{"fused_qkv": true, "dropout": 0.1, "inner_norm": false, "moe": "top_k", "moe_every": 2, "kernel_size": 15, "beta2": 0.99, "weight_decay": 0.0}
Rows from block 6 of a small audio frame classifier, named by matrix and row number. Rows with one number belong to one neuron. Each number is 500 + 50 x the weight over its row's rms, rounded and kept within 0 to 999. All counts start at 0. Numbers have three digits each.
After each neuron's rows are labels from the 100 clips, of 14976, where the neuron reaches its highest value: "responds to" is what is common among them. Only what is clearly more common there than usual is listed. The data: single English command words and digits, spoken by a formant synthesiser in many voices. In brackets: how many of the 100, against the usual share in percent.
# fc1: first MLP up (model.blocks.6.ff1.fc1.weight, 768x128), inputs 0-127
# fc2: first MLP down (model.blocks.6.ff1.fc2.weight, 128x768, transposed), outputs 0-127

fc1.374:504429577481464480505567525547538490555476452492466425482570400539522532496453458397499515477549485633494540583503571461444480501482508495583375432579534553476476494492518426462471599487480524487414397510525513545495548468464494454513481478439496469532478586582466481598488527426440537490454461412538573471520474546457624496482491587450526532525538525509532511516450541388488493527401
fc2.374:614503389531603455506428476458434476420475498534532556530569508538522509516474477535499550516496530506567517533568436515537468464507552489411489541542527503461491496500419521573492458560427554619442500568575506441528543525522434484511550529475513486537475596566437569497550559460466550553500434572516511509491498465443353417551557478463445436457417515558456494491464493603490558409548
responds to: /ɪ/ (99 vs 8.2); /z/ (97 vs 7.9); /j/ (76 vs 6.2); /u/ (76 vs 6.2)

fc1.177:462548442436546513457514557472530517502491549439481500503470464442502440520502438487517436519434619504548462480504502490475575588531446473459489575544573520517437461432525445465604477518417617501458555505432487580482483627611440488514546464541565479535582574522568471470455445485493462595488423586535462547442442570519498489533397520505520530517410488523475404546515514533509529587523
fc2.177:473550497528526499385427583522503472506602505515479553524485513540535477499395553503459504626454426566491459531524512562506508573458585410447485521508560544521455553501543421452435470489476550500487579443597478429461527451476604424472503433490534421472470526467472436499475491496439504445466559505443503513492417536420597520509516583599493441509480458472457488561557434570511439396482
responds to: /k/ (74 vs 16); /oʊ/ (60 vs 16); word: close (35 vs 1.8); word: call (31 vs 2)

fc1.351:548535536523440528486548532441442498523373481635503532534554600519570385467443495496479540557525476562539476544556499471490511564432553524471522545550512497453518419436442469504612479469475551561523449529443546453521520504516438475582507512554502512535508525514431506500565401571454461450398449509471517353597513543503527505482524544433445572465518519476514439428526542510572430557538
fc2.351:437481498489594456520431509416543556459539457441562454396553456607489551540512498515480561446565503451519512395518611543425544433477526469497501461444550470463495540513464504579422546470446459524448430438532491535546507509462515448577462493495477478554515460421502571534480477522470565490580499508571505524538398468549404445514566518560559488605510426567581489470549426471535585509557
responds to: /t/ (91 vs 22.2); /ɛ/ (63 vs 15.9); reverberation (62 vs 34.6); /f/ (54 vs 11.9)

fc1.411:554496513413506403497565579460561506540370616582532431482548465531488484468526562465493521527472553555507496464483567525526528501509538475485507458444490426469480543490530397529369496501450441470417509494549426472481476583468461402514517511531610515539480466522395483481468518536529509372538454575578469453526508517480486621481493453442540459553464434434550527534589502527508493462445
fc2.411:604453449448545472539474539490516519423461561540574518438545491473547566478412555584556521527505504477487447459503562656595481447440528507409628541582568460418587452473420512501551484559470555481521401404512468529522428503540530507517517519500482524525522396429500566476487449449487521496529459558482517548558521543526498469549550520434522445544542478544478484440480518582583514509548
responds to: /t/ (85 vs 22.2); /aɪ/ (44 vs 9.8); /ɹ/ (35 vs 16.2); word: start (25 vs 2.1)

fc1.125:504508518544465444467549392518435460459373536463505492488444487606518448416566508486527506537492580437510466489527534447494556459472552439526461502511504433496615564469435538516440587537492516375547527448521453521480551452599486527510517582450572561571522513390473584485502474477461441484553520530613536414587481486544477527486454533484555462425564493496525460436545472467520399486493
fc2.125:489411393453561473476485505426500523481459485499457573492465465492474538522470418554567527520544468447512452496484516572482452466527494567432517454428521395395482435484464445482501509508459409536543421499666485557482521604526534490546480618583557423517612450478540566582469456558439495502512465422511521467556504531541439465511562504536519501479494459437541541543420489506592522539481
responds to: /t/ (58 vs 22.2); mains hum (31 vs 12.7)

fc1.310:496531569516526495520517632555594492410410507498541468497588401536439444432455455495533524538513512470563411438447521553543514502509511507531551575572517569457455534491408366533557500558484523465473526483507419505556489502485492478550471499466539497539485526491378497480363387490527528496490516491494446456572511524540462562437493464491557486409501414455574470490531582502545474406539
fc2.310:453428463438494500529464478509518582531541530543553462551540466604472443572530492542461535455513537545465525524560627516526443424422568489465531445425542478429575451549430568576484494535390509509582476505576539533524396444577444488500518573483500570542514377513471554549516499508497578496477569622577503604537487512498527452439580478461499463482482483502501528527508489546597499517532
responds to: /k/ (70 vs 16); /s/ (69 vs 19.9); word: six (35 vs 2); /ŋ/ (31 vs 2.1)

fc1.561:504533607559558483467533521477587543564385435500500518494404481503493465484513508438524499550537596454465497442561480468473494488478459586461580491525501546495554513492457519520410445514519555463487482509519482489474478519505487486507533499544508458497428625521507440481418444490512431494523491582463545512426419461552530553398420587513493519430393566456518389554504580450432624586442
fc2.561:480519528370488496479440564472435490479583527556537458545561451498543501465515518500443435521543434526492408558457627507488488542570533436499460520467470473575451581467551573535504502499505495512429527524436551561486503438478488546504486593519434452476509463478531402471534562486495510559454524458555546606483532499541526487591555635491524578530464438505377451476360462479517579501512
responds to: /t/ (64 vs 22.2); /aɪ/ (52 vs 9.8); /ɝ/ (39 vs 16.1); /m/ (30 vs 10.6)

fc1.562:586593475542483597528505450473516488493498458432459562534509427518451484503553557450449444436365506511511455566412494545580535539529529501431536430594579513493448510480539383469503441468538511549513502544481469517527515474530386528605566407500454509493538566462508446487452539519525517457514571527576448403513497502420597522492488446444522546471489498596481571506485540484400505579470
fc2.562:551532489516572445481354504474503475432436563488510437550466522577570503588412506538475536543464499529540524516594502567558530464463623499428479509470550491500367510501466533552469533550454554481490561413501519426489509449507469475498538528455499461515413452540565428531549486413434566621476454469471489555427448561479509544512515575447453526501593524505482523392517544560557485451487
responds to: /t/ (64 vs 22.2); /ɹ/ (57 vs 16.2); /i/ (54 vs 4.2); /ɪ/ (47 vs 8.2)

fc1.384:462469531556541504433525467547578560555500528460504406395520495507479424509454499407445500469455512457501479545508520497573519514509426581439503395448490457615564581494433499469420558542398500494532532556505483565402483400439498538518530447564486545607532447563518486501487520403533479533514507503476554457437443468500563412447505518491456437425547513499402544531472592436519572500518
fc2.384:532516458403559458408419572466478476397519509566451535480533465509480564571455494464493507530529479550589490571588529537576468472486627470406432561470491435479403511482456460584541434429500538508432501500480509492385451465574473512515544528440521395624558471538553515475469468547453514515500472508507501497532479463544513443493493521473515604475513454575476556474566486563531438425576
responds to: /p/ (82 vs 17.6); muffled (low-pass) (33 vs 12.3); mains hum (30 vs 12.7)

fc1.450:505444439465429466513558467514608487516541480508541446499569469449449467475454489364508590517397457557478474466449474604537513501601504519513524541376556453440490460484527491570496490586463492561547525539485440495492552551589471540451520444599493618524414558477469493538404486455476455575392606491517466480479518452485535456460481460515457506489468468579498525546506439428472490458460
fc2.450:574527536481643501437405508532483508502526457505473512556446557459482522519481514550503418506568468486470501476443565555539497474419504500477529513519535473592446569457529464511433467524468544515459569469557521483505462380425407512514406487402597457498453428497471508453444504538388560602552463474390490481458452543543462419559454501458425488549510454514482540550543580597427499474506
responds to: /f/ (41 vs 11.9); /dʒ/ (30 vs 2.1); /tʃ/ (30 vs 3.9); /eɪ/ (30 vs 5.9)

fc1.539:546449457524462488533472423496587491521510560530509506480493553447572498515418556410482439495406572486458585532403543477483506572518513474510503504537448505520515510496529426540522399488469485416500536538620444530577386513442520432390602495563614470433542442575479527492486538483506460580479554471542515501480499492422561530566420465512499542503468417469581549516551497413443431513510
fc2.539:542507356593542549539495476491533474498495416542525511582439454473504508500484458551529514489476496435565499578425522551530478404440463411430508432474512505468466568499505461473458623546383421530464480531384538477580442555574529508487546494524514475483508565569567511422455480509434536441522462489475456491413516518503426403493517574552450517625525515542522525603521495481504474540490
responds to: /ɪ/ (40 vs 8.2); word: repeat (28 vs 2); /ŋ/ (27 vs 2.1); word: thanks (27 vs 2.1)

fc1.630:451453479466511542431465417524560579560460434538568567404414442516457542467555501467489481448542549556540460519518564484492477498572481557474424492496440433486493512491463426535497486484418456524477530492546457541478439541481366538545553509552510601510538468616530515519495437421470388554564407466503576483514559471447456568475474594520493513467509420462500582534500569514500591408486
fc2.630:497493457525536444559453569503507442455509506511468534586476555565532534550464560454501481459565486538530428551563481466557579494399617495410436433448502433461488430494536496445449472484476551496508559458523499585471492412503485484502528539451512507642524426533467612448487394469470543527513549471510420530506408547583618448556569417530471481476477532561485564528533520447526509423515
responds to: /p/ (67 vs 17.6); /h/ (36 vs 3.9); /ɛ/ (36 vs 15.9); word: help (36 vs 1.8)

fc1.102:497486470590563415508484451497492489446552572559554515544503543521451495559487521461420463534502403491511519504448543536555617504531465498546521527496568450446451533560385460585527536559578512448521419500511517508509416513527403469515456453478407492585597511537353477566496470510525551486434460481506545509606543472413516591519453493486483424546503406521544508441556529453575505540482
fc2.102:474487484486518433503467516568449508445445472506475523519516468570553592473503485504534573407530503467444575546681560479461465522453547527472445480531572500482442527511528482515522465498437487451476499449437516434488493325528486442496472397477486483579518534576506588563497578496447617573513532483449551473533410565485428508559538526526486505545436487550456566527402490573457547480479
responds to: /ɪ/ (80 vs 8.2); /p/ (80 vs 17.6); /i/ (69 vs 4.2); /ɹ/ (69 vs 16.2)

fc1.731:473537465517499491471628418444602427517563451550465453592538509461459420486533483454505507455504510586539547501479532507561485520499501470476446377441565528401540496507487455552640416504494547537530527514516498474480609546507518542502450499441554553509488503449508484566531488552434490532447445523459546520586494406507440382540511487559504525500423604489460450415501474465543414557547
fc2.731:467522473460602513403432634499451532481435565542524480585433509583563556512458474547540529418545406517488560542536501514498511497442554519540477558465529517545459456536515537538415469454479429527463516487521499518438484450502534436522427531432503434458476492616419517536539407431507583575516476553556552501460495450351507474518533507454496549507477423622496465482462526474589539516517
responds to: /ɪ/ (35 vs 8.2); /i/ (30 vs 4.2); word: volume (30 vs 2.2); word: repeat (29 vs 2)

fc1.256:374518423466532463499484514426552527497453497450500497552546507435494431541440444516461409542452496490534454452508540418583443456438493651478487491592449430571466415495530494531488449568430556450520514442492497508498532540546442515532583461519583486485445528567497484560559477463513567425517395610492409524524502507390435458497463508473496593498522426536557528519527554483540480514562
fc2.256:477496514516427530456512534553442395450510502573422504605514491518514479575543523498448502507606477532559512554630502543527479532417596467493503525527564523462412496497483521559475557487499486543412547499493577436462429515461451498482468555485451511507499437548390515498458494486496561483501415449562507511543360543413444453510553475522401483491447450528517494468452473542531520322521
responds to: /k/ (76 vs 16); /æ/ (60 vs 6); /ŋ/ (59 vs 2.1); /θ/ (59 vs 4.3)

fc1.408:442466517519558489426560571520451455421537402542523550503547377419423510532443499553561517522454574491512463435585496499520483371520489518494540539526435576507507489510441524521608526554555474540449527500400514425476452556465450524615543509450452557493515504464425491470466418429562467426544460553537489471460552443502458465528532458606458578453514537523507531417467514543534424501551
fc2.408:419428491490552493498523526507479487395394454527492446483542476534571489470562451480497422443504538525558445487484480488408559483472506554565546424466513597510502425598420487578517485498443541476557502466465556459521477402525446487461517511518459555532524477583527491524535496371477549472512496591534516541487364522452553571559580454459479547460339398499503479519462495434521526483494
responds to: /t/ (100 vs 22.2); /u/ (93 vs 6.2); word: two (93 vs 1.9)

fc1.51:442445528559504520567451527504497546496473483564527473427520481522500499571590493583417408472495550439454508434517473434522536416406489528513481447595444503485475518437549499530483497560527539558505551531508531500514535522464417498604519475425431513541440546458432447409469493452473562546541397530534444592422374460521521518493430462603430493495530500518582489482522511551386432426497
fc2.51:543447522533562483531452560506501415394554490530491530469499482508538572521438560433472550524510441529518498451533498477469408509474573493493605532534510488487451552609359585536578496452467548453486606467524581540447482518521565510515476423547377520510481508507518438536491486501534583400487577508527457487525499531393551469580572457553490400515502494569436507525510543434549415455487
responds to: /t/ (99 vs 22.2); word: next (38 vs 2); /i/ (31 vs 4.2); word: repeat (31 vs 2)

fc1.273:516501459529480448457562471521448541539554439509480476525430488485485467562403477430472572517435544555459574642415520531560528435479544471452417510548505541548495528514394534488415481488517513386493466443577523541529521506465525474518493447473473489553481456495421458609419483478429442578503505636500590478597593484458465427540406464514429443556508507539527564466490515502492466497492
fc2.273:457533470512555425502374493543520520416478520529460526528519599584526517493521460482438442490610424523543478524567534464438495543445604524567341463503563516479498515511460445502516459482484531494516522615449540520495439421584433526498483563446476487493464574541444524522502398521446573561536482458525549551478442502460579479431521466498574466483471411553497572464511473530565488386474
responds to: /ɪ/ (49 vs 8.2); /i/ (35 vs 4.2); word: repeat (34 vs 2); word: next (28 vs 2)

fc1.703:492433512509483415467446460502563493462517518489542556531485477464492463552524441556372483566474463603537538543505535491416522358528460499481438535587587458560400512507494561548491509432493578501547510439581407480505518494428492476514484432413380547516579529575418466487534503549541486598503463513474523544567512537450600389481521482462434520515431473519487542486468467560479487521546
fc2.703:514487474502511478532546571486429490498540594544407479551518527567550592532437617578444551428498519567535529453500525523566500494465525555462518412470481495494515470421465542433539458477464511425415537440548576532432424483574519469518519449571528524547444553466499570547410506544455584500454516527515522463511387606463526543516592493513525478503571392581548451505538496552457473414446
responds to: /k/ (63 vs 16); /ɪ/ (56 vs 8.2); /t/ (49 vs 22.2); /i/ (31 vs 4.2)

fc1.438:510514375392447449526513508384549510504602569413434566445500533461480478460498531452589456668460437560568556545507578488506487567483520486471554483480448508505498426564456455415486528525496509480504546479513541536534471476512339547516539411511494537492515538451482509540555565474494548514512539479486482447439483491517551576437518532530366504499562507531535464485467476565476549570532
fc2.438:483451488460563440528540457526509537529591531475422505562550499470436447485463510578509484515521460471544485438581396536471462595539643447479497505488541518437501513536511566537463545468568603478512604498487520483538377563452441539467393509493472530445465463469475570577597569526419492504519523579483471471525501516505585514566515532517469420498512564454527409594530516492414470526425
responds to: /f/ (67 vs 11.9); /ɔ/ (51 vs 9.9); /ɑ/ (31 vs 12.7); word: off (31 vs 2.1)

fc1.420:468433478499517490551507536570537512512448502414518509599583535534590415498590495516461351567534473534508507516591481477470450563428480498500477520572483380492521449507526481451518471477491585591520500560457416612522468399385508467500530565428423465566518475505474499460480474508460553473486504530464435430568557479509534437556478495467414471437446421504499504473583501473451431535529
fc2.420:406558533405485522412530545479504525485499468454409436431469516560449541564435526444513569490591477450534526453548538511512487422492549510513537475447614464447382505540472476475539469541490461535532467447506600573484467408461513428507500528550496401462479487528448440579474456395430592541553403506587500517500389500520578443541547475553482450552550457499551492537444497489503527478537
responds to: /p/ (55 vs 17.6); /ʌ/ (26 vs 4.1); /h/ (25 vs 3.9); word: help (25 vs 1.8)

fc1.587:466478469458526515458582367535612514513493454493530584580597516478471450543443512469449462559527460632536434513536551452527458498428512447566500471588475482553493573498379444473533463497589437532603506485496508526521555445497474441490540491503501443518481511532513529533455460532495469604499423558487490415559482464462538459513467521548504417529434517469581580597542593548506451504447
fc2.587:513513438492535448459494538484436527453519520588411522553618531563518516556439490451474562461500458487542473495616497470564502476523600539498514428479555518462408528499460496514519424549457485476503596512617581500420482468481543495517553521448509440615470466571418461515519531507454627534533417581491521488539442588524515492497573461508430496469507425540460534455558494434493532379547
responds to: /ɪ/ (64 vs 8.2); /i/ (34 vs 4.2); word: repeat (32 vs 2); word: music (32 vs 2.1)